A small image classifier, trained from scratch: moe expert_choice.
Rows from block 2 of a small image classifier, named by matrix and row number. Rows with one number within an expert belong to one neuron, the router's apart. Each number is 128 + 32 x the weight over its row's rms, rounded and kept within 0 to 255. All counts start at 0. Numbers have three digits each.
Before each expert's rows are labels from the 100 images, of 14976, where the router gives the expert most weight on average: "strongest on" is what is common among them; "place" is the part of the image that holds the peak. Only what is clearly more common there than usual is listed. The data: views of escape-time and Newton fractals.
# router: router (model.blocks.2.mlp.router.weight, 16x64, trained with AdamW), inputs 0-63
# up: expert up (model.blocks.2.mlp.up, 16x32x64), inputs 0-63
# down: expert down (model.blocks.2.mlp.down, 16x64x32, transposed), outputs 0-63

# expert 12
strongest on: dark; burning ship
place: bottom left
router.12:127086211131173129128111118135114174072167141128106053148105190125130114161143173125076066117159147135124133123144167090127141143172162071177128140180105114139093078135136159115090156119157100
up.0:128128095128128155128097169209083106129165128192124128128128074098165128163087089128119141139106141128094128128140166152045128084105079037128128128128128128128125141128214110078175128128128128
down.0:128128128139128128196128128128128128140128128046093128099128128128098036128171166128093096117128065128128128201150233166113158128128128128120128096089128128128079137111101212128128128128108128
up.1:143103128128082128128087154128097165177121128173128145086128128128063106189121128128150136128079128141128128128128128000128128128169067216128128128128164117128128128128120178115128128128086128
down.1:108206128205128232109133128147079128160184119183151130128106055128140128087186082192128128128168105137128181128128174128128128128099100128128128077128128128128128128128128128128121106128083108
up.2:128128128146128108128128112228128163128151128197132180113128128128123043081128128142128128128174084128128121128127089129163128152079131199128128128128128128128128128076128128106029048164128128
down.2:128180128129128095149128128128141153111128139243087128168128188018128190178141146113128128132128128128128128101128128128183128128070128128196125128079128159115132128074150128128128128128128084
up.3:128131255136128128201128182128137128128093128128128128054141128128128097175105179128133128128128128122176128114128128128128176200090128128128128128081173128128154128128102168128085128092128128
down.3:196128145141128128000148128128097052088128126137146138121128128062097151128128097128074128128128128128128038128120136128128180128128128132150128128152128128176081136128136083158092096173133108
up.4:108128128128128186128128128128041128128128168128128128128128128137112182128092102000128128152057128118128126128128151128128128128128074128098128102128080127082201128135128128128128128128177173
down.4:115128128172128128149096163167172038128164116128128146151128128128128072128153128128093128084173128071128035106110196138125128110056056128128117128128128128079128128128128128128150128206151112
up.5:128128113096128121128100041118128128173170140128131175128105101128165128189098141128128100154229182209115128128104065128088128076128062174128145136128128128128128166128152128128163128128102166
down.5:128168077128152109130128169128128184128128128128128066128128128195113128128128128233128159125128111177088128128128128160062097078106119150128130093128128111128215128128102213174128085117128128
up.6:128128151042128128119150128210128128128156128128128128101048086143128045113116128190194128113112077128111075128143128113128128128128090128128131088128128128128109111057099203159128128124176128
down.6:128128128098098128128128128128153128128119095196047113123128128092122128243128128128176128167128128012128128096128128128128128128086102128128138128128098111128211086109128058128128128137128128
up.7:128154132142128111069151249169116147106128128200128128128128131099128128128158128128153128128128128128162128128157128072128128113132128128128128088070055128128227187128106128099190098109128128
down.7:137127120140182095128081130128185128128086128128095128129128128107128128128135128128128108094128128128205128074151157159128057128128180124128128224060128128032128128122195073111128128154128108
up.8:097169210154128147128140157093128128063114088085174064088186128128128137128128129128100127128128165143128128128124110128128128128128128071172128129128128149128128128087015128050175150148170128
down.8:128084128157128115109128137128128128138128128128190128080128128190164148143128115128128128128124128179128080119128091128143128105181184128163128200065131128159128128176191091072084128084024128
up.9:128128128128116128163128155128128128128143134128128128172121128165208145130128143073093128171149171128137128128128128128162128063160159118128128128074128064128128131109106243191128128128209200
down.9:122074033128128186147189122128128128128128128128186128115128128128128128128128128149128179128128041128128091128158128075128101128118065170061150128134128160130128242128153128139128128124122105
up.10:128083128086128144128128137043128103128066088095097082128128128107128128248128128152128128186105128147062128190128128128074128116128128099101146219133091128128103104128113128128128120128126128
down.10:168128128128087174227128216128076073112108104113181128085128128128177128128128128153189128134128128201128128128087128089128128128128123143128175120149131128201149128128128128128128176102076161
up.11:128128128155128205154177050128128124128128152172128128128128112128128128191128128178128148128128128179128144128128011164173091128128141129128157106152166151128128128187173218153128128128115147
down.11:138128128128095153128128172141045111145128197127128085128128178128128128128158194108128163198128128210050075128133178128069128128181128128128195128128128157179145117128148119121128128128128125
up.12:128128128092063195128093201084020128128128128157128128128128083128159128128097109128128118128144135175141101128128152128128070047128128188129128111128101128101128128100153182128090055128128128
down.12:082128128128150121128128219128128105128054128128154119128092128128128128138162128128128092128128029112128076128128128159128107128079133127067128146128128128081160128213120128080122197204128128
up.13:128171191128128128197118128081162128128128128128184111185168128128171128128141099128096134127064080151156128104128128163128131128179179128203153128082128160134070128194099123111128193099128161
down.13:128106128128092139128150128110107230178128128077112128128154199128084133155128159085128128137128128158122203162128128128091128128128128179092187128128098151178128128128128092095088128043147069

# expert 8
strongest on: pastel; Newton basins of three roots
place: top left
router.8:158178073142133136103130112149158080165092160053166092167124097094122171082190052077129095109170104105138094128105176113133139100098110145124144124117110127127125155090084139159136078147123176
up.0:138077128128128131128156128180128160103128172076117128128139175175109128118128128021188116165109164128128145128128128153128128047128128128128128128128128092094128138117178128128124071128011128
down.0:128044099132128128128128201128128133096129201128128145164128116204108078131127128128124081123128016180128128179128183130128128080128128128105128128128155128128043128128128114089128128128128128
up.1:155201232128128128128049128155128128159128167027084095082128128128128119095151128128128183148128128130128076128103128163128128145128128128136163127152128128202128074076119128129128128128099128
down.1:152128128088128128128098132128128128128128202078128128015183158128128085202128128065213128052175128128128068173128128159102154128128128128128133164100098137137128128128128128128127128128128128
up.2:116128060098128128114050067128121153128122105034128120128128143128128088129088128099110128128210128128204073151128128128128098128183128128128128128113173128105128228128112166128128105128128128
down.2:128141128133127120103206159128128196128128100128128131128106094142114148107065068155064128128169071090128128128128154096160100128128150190198128100128061128128128128128128139150096185213128107
up.3:128082128097000128128161182128134168128128128128128128100096143042128174096128128128144128128128128170128128207093128128128128128128128176128128128128164081166116128128128128180060128128159128
down.3:128128074179128183128128128184134190098128102116128128139128128128039194128128128128128128128086112053128128075128128128175169136128185128095119147128076134128128042166077128080144123128128128
up.4:128128171128191128087128128170128163191182031135147130112182128128128128144128128128124150071131128084160128195169060221128125127109091164167128153128128128128067133128128128120128128118128128
down.4:128128128084108128116128120170199128092066128128128128136188128128086128155128183128128137128128171128071128128211128128066128163128151128142155141155174128128128128128255128084118128128120128
up.5:128128138079122194128128128128112177165128128044128128128128128128128128128119128094076154098079103123142128038128128128128105189112050128113060066128169128161191098128125128147094128086124150
down.5:144128067128141128124128128128089169074151122158055050128087128128128104128105201128078128128186128128128128128191139128128129151128128176179128128201108054128128128164128128128074128078128096
up.6:139177128080087000081128075102081128116128128172128111197128128114128200128128128122141128062098164128103089128128128128117128128120158120138133128084128128128128110097074102163128152128128176
down.6:158128128155128128128139128169149128128204128052128182128125099103153128128114128128128210082126128116128128085071128070128090128128190128053162149103128128128128188059083128127128128184094128
up.7:128191153128113128128167128048114079089147128092128128095071128128048069092128128152216128099163128143128128128128128167128105036128128128128128128154128058128128088128081128128097128128128128
down.7:141128197128128128128128128174112128128104128128128128128128128087112128128081128180172120139090128093128110128128128128129151128109128128200164128085128081152184227101183196128161021128128128
up.8:103151101171128118128128128118108151128154128209128128077128091128128132128128040173128099128128109150195128135128191128128128128054144134128124064165088088128063128063171161128128128143071128
down.8:192128173075128128128128128115166128128128128128128153128200177128128128128128128115175090110112118143181102085128086179128153070091128116128043086128054154070128166061128128157098154123121128
up.9:133070108142128128128176128128141137143128128128128128177128116126105123128128128074128133041194128156128123128236128128145220160102128128128102201128094111082128128059128128128128116070128128
down.9:128128128070107128166175128128078128128083128128165128128199128128048128128169128189034128128128129153128167050128145084135128128132128128128128113128216128128104111128112134169128161128128193
up.10:128128127128129128175128128128112128078043128128214156128128128219198128130128128016128128128193128169128128128128148153103128128156143114128128128128144149128128128075128128060128106091101128
down.10:136128120128115128128114113087112128115126182128064204128128099128128128028106128193128128173128055136128128128128128128128100171128099128128123113128168054121127128210161128128108048128167128
up.11:176156141128054128128128128202128128128128099129138128220128155128152117128148128144128128108079170128128128249107128185128128129144128128128142128102128216128090121128113164101174172128128128
down.11:128164208128058128128164120128128128154090128128132217110128161136123133223128128128216073130130128128128128084201128161138193185128137128108090128129128080128128128131128128128128112128128128
up.12:128128154164128069128162192088087128143128096162092128128128095180163105128119128109118090128242128128128128111106047186111128065128128128128202128089128128124128113146163128128119128150104176
down.12:077128128128128124128178158128128104108128128100098032173128041128128058128181168128128153136108144173067157128128128128152128128188156173128128067138177128128128136136128128187188128147128128
up.13:128128184167128135128033084128098128122128187042137128128109111107088128100128145095128155098067087128069098149128184087128128122135110135128128128162053128196128140165165101135128097133128128
down.13:182174092128128086128097128128090128087118128112163162128144128128128128077113144101128202128159128178219128128130128128128128159128137128128111164128128128128050166062128128128128128129212039

# expert 7
strongest on: burning ship; dark
place: top right
router.7:091170161136118092091166204090193130104094101110132082124093112094112108106152129115166141147164142089144120141094080176048148131169114041141155135155142130151110132102151139125088156171142115
up.0:091172078207128135128128171134143128128125135199174160111076202128128128115128128146128128046112128110128088128092128128122128128128128113128132160128099141139134154204043128072159128178117159
down.0:128200128117157128128128160168151148128022135128089128112167071105128128128115095141128128128144088128128056128128128089089059171128187128128089121102128128128128128128078198128117128128128049
up.1:128128076128128119128128128128132221128127083068194128128128128213204128188128128128054079128177116110128145128128123128128128118128123036128128128128123157104149145128128128125126175094128177
down.1:128128128158128099173110128128096173083128128128045128128128128176128128128128128085155143170215128102128155147128204107160084115128048128115128067128113180056128128084098118131128128166163130
up.2:128128128094162128100105128128128128113128104118128128128221101128128054128128146128114138162247128122139055128134128128128169128128068128128061147128157168128169142128182114128063154090099128
down.2:128111148128115136189103134113128128128137128136128128168128140128128144085128135182165128057109128224104128128128183171128187033128128128203089128128128128128161110128120151183128128147208128
up.3:128128128128182100128128146128128128128237128128128128128128099177133128128186128128131128150128184107166161128128184096182128128128117009128166166126128128082152199126128177102135128128092118
down.3:171128128149128128128128128128139128128128195166235198122089103063176128128177149136128128128128110128229100128108128128161161157128128143128068178128084128128128128128141128104077128128169093
up.4:115079161128211059112159128124128157128149128183128168155166098128104128199128128180091128128040153180128128070096128166135119128128128143155119113145128222128128128128128125128128128182129128
down.4:128128143128203128109155158101128128128215128142104078128172100200126061072143128155149128128128241181128090160096159099128117128128122100128128128128185128155128173128128128128128168128121128
up.5:128128138017128107097094128147132128128051128128128128091061106128098128128128128128208128111142089086128128128128128186128106062140128128128128128128161128128128238078116168107128128128155128
down.5:188128128214128128139064178112128170128128146134094063085169141198136076128093150128128086128128128091170184118139138128128128128128128128128067128165128128081146105150128128057135176166128164
up.6:083128109128106102180071092128128114109192128128094150137102128164148162128155129098128128208054128128128128106170087074128093128128128128128128128032094128128128128128062128043128128128128165
down.6:183137133144085128125128103139128124133062128106158162128213128110231128203124128128128155128064093167143128128128128128128128128128029082110188169091128128128128128124171128128128128128117123
up.7:128150128128092128177089161128208128120128128072149108179143128128139128128128093078185128128128094128128128155128128148152128145128128104220128128014128128044127128130148128144180163128112164
down.7:128099128171128128216197128169128128128128101128128128164128128128128128121187128196128128065128128128095168044146128128137128088128093128088150088113128137215128128079128128056133128079128129
up.8:153140128176128143160084128198128122128128106128128021128037128083089128128128095128137128128128152128187213159128128157096123128128128128128128128128138154128231163128170128128161128128128128
down.8:128054128133128128157128128178099112128128164128128128077128128128128128128128106126164128128128150083128128128166209122073218128097175128128128128131193145128128128082093116078032128128150197
up.9:128197128140128128127079128128220115128148132133187178128128073128191128125128144128128138128128128128128128128128128130128173179161128074071075125128112068071151050128128128104128201089128128
down.9:128107074128052128128113128043144128155086128054067118128133125128162128128161128128193088102119144128128128128155157128128128128128128185146128107128128128128017148128128128084159128128128047
up.10:128117031128128128128128128144100128155128082141128066128128119153128133104128078128128128184100128125128184128128128142128072096159128128052141167097089128122083128071177125066128128128155227
down.10:128128142128128128128116128128128173184128090128165128089170128128170128128128128134117128194128128084128184152128080128128050024128048128128128128128128128128156128128128249128128128128159128
up.11:128128128073128128162128128073128080128128054125128128102128128167089128155128128128128128128128157084167195128128128128088187128071130091041175178128128105119128128093128049128102208130128150
down.11:164191128128128128157128203149128128141173163128134128128236128128128128175128133128128128128128101062206128128128104128179128097186084109128128128128105128128125223154128128128168085093128128
up.12:065116128128128128128128128095128115128128128159191090027128128128155088128128134136128128119113043176128055128128134107201128128121128128133142128206128046128128128128077128134060128128128128
down.12:180128128054128128128128128152059116135073128128166115117109095128128185141128142128128118088128073062128085128103128255131156165158148128128063128098093128128128128128128128128162128143156094
up.13:128232128072179173128132128144128217055132186128128128115128128128136139128128128211128116128128128128157162128128128167128128155128128098182128161128128128158166128167200157128158128090128091
down.13:128162242128150130100037112152178123157128128128128128058084197128102112128128128128128128128155157128180128128103128212128128128130133128073167128128100128141145128078163128128118069128128128